config = dict(
    train_examples=97500,
    activation='gelu',
    patch_size=[8, 8],
    width=192,
    batch_size=128,
    lr_schedule='cosine',
    weight_decay=0.09,
)
Rows from expert 2 of block 4, named by matrix and row number. Rows with one number belong to one neuron. Each number is 128 + 24 x the weight over its row's rms, rounded and kept within 0 to 255. All counts start at 0. Numbers have three digits each. After the name is the row's rms in percent of the matrix's.
# up: expert up (model.blocks.4.mlp.up, 32x48x192), inputs 96-191
# down: expert down (model.blocks.4.mlp.down, 32x192x48, transposed), outputs 96-191
up.5 099:134084126115119094114130149157137129128121143120146163118080113134172141129152131131130079183106144139124124121121127141133135124126096070138139132159116170053115139123101128095132163141153119114130124132138135146112129143164135121138119125121131076117153097141135119120110119058113153141
down.5 114:089079187123113121155100146153102104106104135154122138143100143093130109156117131146146092089138139114146095124140143149147108098117188169099097133113173137108139108159151098153142123131102111108163114093137135118080134126124081123122122103116083132168159124143121175143140125139119142186
up.6 093:091085100148092121140116133115109130153097118124106134176130130158143135154111182145120135094126106101147124094147152057136158106132133106122131152118098152090104098147106098119094138160139102116143138119136132189085132133154101160105104071136110103145139130108112124142129124133118135109
down.6 075:128127155119127110124115090138129118109097089126144145117130161089132130108124128197132149108164116096137111154139091119144117122164146101146124139124179137138131127116147152148108117154155176111099128140106153092143123082135105136097150139106150149156134125136124150099162106096092091137
up.7 087:156157156179118136141141141160195121120139123109129158118098123131139138120129155114114106152107128103137141109142108193122132070117121109148103172153142160136117120108095109125122113103150094112137078154121139129102128172074167117134138132148128115127097129135142159066136120123147169133
down.7 066:125087126143105098113146113101149138122138162153117111147152111132096115135129123139077126126107108140129146110126136116149175160148099174125106156174094164167139166153115149136160150158133142144121148123138119132151134173161125156156127142129131114115149147080156091136109138124104064112
up.8 109:141103098089052073157142090137133142158172118116115141085152115146116122110158113105106130157153108103120149122111136124100105171122120117069135091199138140169125153143144170101119115123159163130108137130112133152151123117142126121141141153136105132114106167120123111113136139122102134092
down.8 097:136149110116141165117116128106131091105095114126166142130129104116129154120151118128158128116132126116152144103141116132102156157125144109150142120164137178105111132095146131164148110154130125139147072114114114133134142179142100126096169112100154125137094100139161119145140171128104120148
up.9 116:131160091142107136117112188137144144127106141111139152160109132124143126091093089130116069120132136107123150088104134151165116155132179132128134127085106142099136158154122136048092131130116159088125129127143135122134138108123124126116150081120134139137120126123145141113138089104123161101
down.9 130:141168107115113095062153105132106112083144141138118163132142148128121123120111136144142177146129123140148109090091152158115135119138139139142153101104143154124126162141094136144128104191151119163149118135146106128100186130161074091140149117125094176098135101128105142115102127129150132120
up.10 092:115107135031127111136138135091148097133172143141131116147123116160151117129120102109116121140134125170118132121119165079146154138125163139144132127129094171131143159160111097098138136151099108129141114120117089121140133162140150153106112122133086108116167116140164159190113121131133098090
down.10 105:160104146127139086108131113104106136155170181155133142093173138129119135113148115100125125138117121141112141124163103167115147136131094149105155130083110082151072149141161130100164146191138133095134145117151120085123166122113176142131150136109128150093177132146073128132132132141116113064
up.11 104:108110121176158096091140121135096130133119120113118118126107101116137111117123113109104105179127152135106125159125082139121139147092123080125117161153136163042110139175118148124111109127127120131169143111153143163131125139124125114177114155101098111122145112140182151108081129104132116168
down.11 116:111107158132081155137095154105093102089113125131145121144164144137188135156131130124137103111123130096147105124139109126084148128101123128116135140107160169154122125152161097134125135164116135119154119094162158115081106125138092122151107103079106138164168129123098143117142165105121098169
up.12 117:125159169157129087067153114132108116105137164112168143163135137133159144135117142130149140151135130170126135067134104175159083170139173141149123118100141140072139163165112085153125133120125114151171092113137139124123148144116102107129124077114104119121125113109110141113119102090126156104
down.12 124:140149112151161164122123101127126104101099150071142153105136130143141117144142178089110128192141144117167149140101122132138112128119111130146111140152114108112127152116135084105123103132129109127139139187125108163136120086130071057096117128127066131158134117158168133128121173133122146184
up.13 062:110140132120085170133131149143087136112144096090095124141073088148155136171143108120112155136093149099124112147130129145073131144163106159123139166114113104157142110157133141143158105153141149109188139162177093087154135114164159152124137118110142143122136161139138112103099154161118122115
down.13 066:152128133152147118134131132083116130177133123114157088114129109117133114097143109102137139103117116107153112124137103134162143159135120118169103116113142152156123108140094097169153124160153107151108170122111131137092106181131125112116109131081158133104124125115149170172115140162073144127
up.14 089:105142150128110133101131109127099125131113096150143118090118132157117118136100115126106110142111131146124128107134140121155149099143157114132127112073123121151129101149088126059104133147118135120105069124099114089089148142153122149086148116148136126148193146134100084160147128149100128131
down.14 078:137119136151075163089102166157127147131179119135118093118118108125117091130180156125100095100149096087115144096179095127159122140137129110153168131122147134116151131111090123162133159167101134150097113132154125115107152129115124096095136141110113159120108129123147145127129137111136129104
up.15 098:134152112147099133100105151115127146141100127168086181170128104122156142117121100142138129146096100123167120144131112130126112127101138145173184143072105115142114158151154114178087120122117137132086153130163141118131137103129084089139115093123129149115148143142153111085177154082131104094
down.15 108:096118110165163189126129114157107111111126113094112136166141141166120113093109128155105134134112143145164139104118118137125094093133125129178142141140110150102135122135146168118113113112126132119148129155123142173097142137101091055113123137140085074051117135095129168109129084141060164144
up.16 102:129119148149137104090158138155137125104127179127124141170153120161094124121140089097155119108107116146151149098125093122134105190132139154144137100125140135053119152162133116101134143143116091138171111107203119111116121090102118132125142098142114149128143108162151149096138100095128134192
down.16 127:149117128117138120089104129146118129098094125134138187137080069132126161110102131109152144149121111153106129129105124161126144088116102129138122150133150157108116160127138082178124159106136128127192108155142105176126147125168104072146062120121142127157118065143143117138141127107135134164
up.17 121:121126119160137176154141097109136163123131064134123163090124126137106108129154094116098135105119130184091165115128113126130111115167160123142126121129143120162123134120140173175119115106143139123115115139117115121102147163118120133163139134100109157125117143135137176137174122149120143108
down.17 128:122153134136137109151200135093122123142104092074110100110093099102099145122152135151150086108129118134112161133122128151103097128116147123096130124133141136136113138092112124077134157114114170096093096129127143118143160111133174165148143109094168116103127124091126091150152140122167150151
up.18 100:147117172111137125122139085137115139134118129117132157113142111126161086120153161098140144125161149115158113117125108129120109149144129127157139109113131148186116167102170087171149117130135106132111117110150186104120095119160158142105142119117104111127110138151122096110134110107168118070
down.18 096:133167108144107170092119153146125164124107178111128109141133133134098136127130126137127087158101159141147127132094134137112181106123119146119088156086077144114145137121170124120115107133115152137103139107122096105130117159110130073092109088104155108137145188141103123145139123112114157174
up.19 104:157138141157123124168146112171112135123125100096135118082145118093098128105124149126134110130154140141105124147135103123141110136143111128090138108136119121138141178061150101061141129136133135160099143109117168146117144113135165111107145129137182090137133150160138125106109141082153099145
down.19 113:123130094137131122125138157123145171139136092167137112118139120140098142157131108089106095117127120119111152148142127070135095114073154078089111162158135122102121108091148178131118104116132107171153156112149094121107148151155142118149099095157146137156091101142139120125170115141124149161
up.20 076:160066110123119095156138136082106105107128074133130095066129092151158114159111122126127167121148094144089127137107129101138162111130150137172178137119095130116125118137152101147153112156138098180151113159126135114113128091129133124114144122142141110131122152124115097147109134152165116120
down.20 053:146125099128137108128099139108106130116154143133113128147139105119134137064188111133120108183131093105158132115167139151084201155139110118122171131087087140112094132118112148151131140145121158169065136131132120155151087133137140116130138124126113101123146137146096132133131149074118144132
up.21 123:131124125139147115100133095097153139091160103124129133156143130121143131167081136133113148119110147139081163087118143070129122093128139046146101131119133121087126101135138115155180162133113102165089131131116156117095129129166133138154134125117138123147105102171156158136149138107119146172
down.21 108:099153128166107113148118136110124178164174119151099144092084118138133093116179124142123119125143095123097157135141121150113147135131145137099162119140144117134149122141110132076108151059108151148148132116081116129128088146139136120134149131187090151124151103126155121157104113134110155089
up.22 088:099140134163124124100095122124102152128099104081145165128108147120125111114130112137154171127154121068125114092139110174142141204147159137171136136114080131159132115108132163098104183153160141104158149121131118087122103074099126125159127177071138170135100112096137164156146139131132160134
down.22 093:163130106112113131100146153122127073151145138144124115144161122154152137123096135145113138163105118118125122115145074122129132170141110104162154131126145124158109088114134162140136097146155119134103155104132111142160079126084148138150145116124144155098175166142095144147111146113167082087
up.23 101:109130154159118089149097145164108119091145123094169142135131145113109129162099114126107134116151138183148142127133120128125117166123089117099121123084102124112150143105119183091156137140163106158115136137120118121135148135142112147138140174114144139129122126156145131140096164118128122186
down.23 126:171086111153126154120120153134158146128120120173161130117117100131099123154144127077108147148144091142108150149118125115116165126085124110135100132160121079110125141096134162142150096128114103185149157099153147131111117137160143102146101100160113105118140152147109147102154140137111117144
up.24 095:142169108136098148149130124159102147114109105152146148110109108112128144105180126142155161135066155072130133098124115167106139154137165119056133092155139119159112115090100122102109130089153142153127125109145122127136100128122135148109122154131124156109103115140123098136130148147114134105
down.24 095:138126121171089145135115134152107142125186120106148133118127140105136098154121147125097099195202059103097087103115117141138147123171168116136112151142144105138168133152116139155126093147104102119111161105106108169139136174112126176103152119146157125143116113178155119160102074142156115125
up.25 089:122157139074136127157139152102109126123107151141102173156148084112101128137152164160141107106079121146126120097127123111082143241138116128085129081181112132126117138108115130097129132121135174110138086150122130131123130097129147117175135127118125128123148151127154137133104144070126086112
down.25 100:148111148194101132138137100123122144157106116155154088121137123081131154118151113119090115136133096093102138095159117133174173102138154115173126108151115127137127057132167127179144107158116132134087162107082129123146154136125153150100149160105144135124147089142123129162139121123135132088
up.26 086:091126171144136132098116110118163130108148085155124109146143115154123126125124097128140148090052081146097124142124158120136109042119107122142121164194116108117141111139146116121140133128123113135184105133182150138100089099121193141093131128103140141146163118124128106142143139112131157139
down.26 088:167131139148124103191146141091140121117156136129147135105098115140135121098108147144099146135121111161141092137163141121135111092178136118121149151118119128134165123144095150135091116130163134117078124103113169120142112176088101114100122147171122082144083146139141102148142114170110123138
up.27 102:146123115118154152139150107127134114139150106126112198119128132096089139119159128145143211128085145136154122103125119140086118095096115137077118112152117158170133116082100124170156142112137145136104110146129124131160123140095099133139147149133109169121101129117133132160110125141138092119
down.27 097:170108104171114161115132142122124187139170072132136117097114142122124113090168087120126107127190106146113162128137115096124128168159106110119104118114107068094100123117118148077149131123121164165147157131137160091092106115135150131145129099118155129105169122123137092157117147117123147097
up.28 127:111118123104147075100119101108102095118132166126164141094100115135149116089149116109146155154112144055119119102143105122164129125096160158157126142130131151090118121155129107200122177134129083135163083136144104128130154167159158131161099144083093165125090094141152144126151133122116129132
down.28 109:146112159129089086114113181145109137097128133109144148129107133111133103138108123163135124131112113119171122128115142123140160170159136154113163135086146104172131145116143133095155093098118116109139133153156101089108139142147127124129092082101125126197143112159107142142133114078125097163
up.29 104:122130095126142113182146151090123135129133110120108107079128132114126106162122124144132089110131138150119116157107106134125096172142166105101127137072127131091134190143135099097095154094115140087133111173163123121108125131127118104098130127119116130142130132132121129152150105114120151148
down.29 103:139128149110148108149112102177124132099129128128135168115097111124117125149171139114130182130137134072122109122168117182144188133155126132128133117159128150123146100113124140153130122153126157121113138122126137101083135128104099094124097144089106159112112084106159112132163163115138170135
up.30 101:143158096121128107111116114097126100129090110161121171140115130129123161087143128144136051107171122126152132157115130123139129104091130120174141131084124132123115125209105145097116112111132144103139111144127143143134114141121121099115146140129124107109129133089126099113136107136089107089
down.30 106:123145138120108169099122123139117131117166143165149131157156171121146132115100130151134106164115141147128138098126128130132164132148115138160119105139126147114139123153074150083125130132152122119111106108126142137123139141115046118134115168112135088145129134083112084096071134172135135119
up.31 112:143126141146127119121158113134163121142168078089142169091116116116166135092098138132144140113161146140103099094130129155172105179137200159141098131124149150146137125144120111110177134145137134081103122082108120104143126143119109168163164148130078134135091116143151149129099086122165102150
down.31 094:146133128120141111067161116141121150164108145135117122125125124113161102139126169115090083147080088148099161156097112102145132121135144096120183159125124128119095173148141129110108140111097179126149122114141112144108135123152131130145115153083089106152142095130146138129139101127158107134
up.32 099:134096172122134113133121127103154151120153153062128116096111148114116109103131116115098134105128104171112123177135117146127103103138136168144123119140148141157129144083143130114149112156136150149097135167109137162148127136132097159139165152122173176135101120121152132098092134121134111093
down.32 110:109165141121118093130110148124148143089143109122140107131106136124105111162161168059147093079109116108119191167149116145100110141117114116121119183125124134104118182079106116136098119097141132124155140114145153106108136086129161118122090129149133129117106132150127121092134134115145172155
up.33 067:143084157107155104131105140132108140145121144173084168108127113125132097112094117157092133102189170118150109122131153165111169162164113164116115193134128092132096113126153110110136127143153150109128154097128151111145137123123166129058151137144129148142141095114126095129158148091084177139
down.33 057:117145112094106126160120129115123146162135137153137120136119131122164191103134129125118132133127150130139076145122136141140142142150164156139096116088126167114145098142133158170120090135129188138106147117112114121197102162168138151128073109142131117153102123138154149126112116142144104111
up.34 074:104147134092121135143133156128116132130168112094108125154088111116138168133104135125162109135134110106091095117127133143114101148153156125154152136155127134142128153115147124089167133135143164105149121125127187150126081136125134134115151163105115110109140105110149138142124142081146165154
down.34 067:116133080164131085130139136115147143157114088108107103134145119094169141121128105149126094104130111136116108126149091153197166116110128129198108126092176160150100098132151153150145092142159142141121117156149103129106159135140090117095106141116147136180164132158113139142092129145119130121
up.35 124:141120124182128129127167139136131178103164082094143152144140151133120111163093106117114139121129129137071142087144116100152103112135155083089106117121122151154114128135182120148156134122140088132142124136148142124110128126148168135167152164117142114137092113153160154138165129115166073135
down.35 113:116132123095113092137116113087144153142115106142095108144100118117123158102142071145136094085151139120073135138153139130113144143107165121124150136123144153116102134145119164090109159075137148131111101088110155119133153119182140138154112134179129122113148125108142143135115138122116131135
up.36 091:117148141182137154087143137139158131140119099106134127144123142161118113142123170142136112117110115182085116108138116128110111103130136122204111108131123146139161142195112088129143146096124110112169116156158125130131125136139123109143146117122153107137085124101100113155151097155128146102
down.36 100:120120135124109163078149122089139128121140094184088151098133100171128095113130150126109177134110137144149120111075126151155167134085140140114164140138127132103159128152083152149151148120091156116124111133086100111103114161074163151139122160148137148120125164123136111147079099120118132119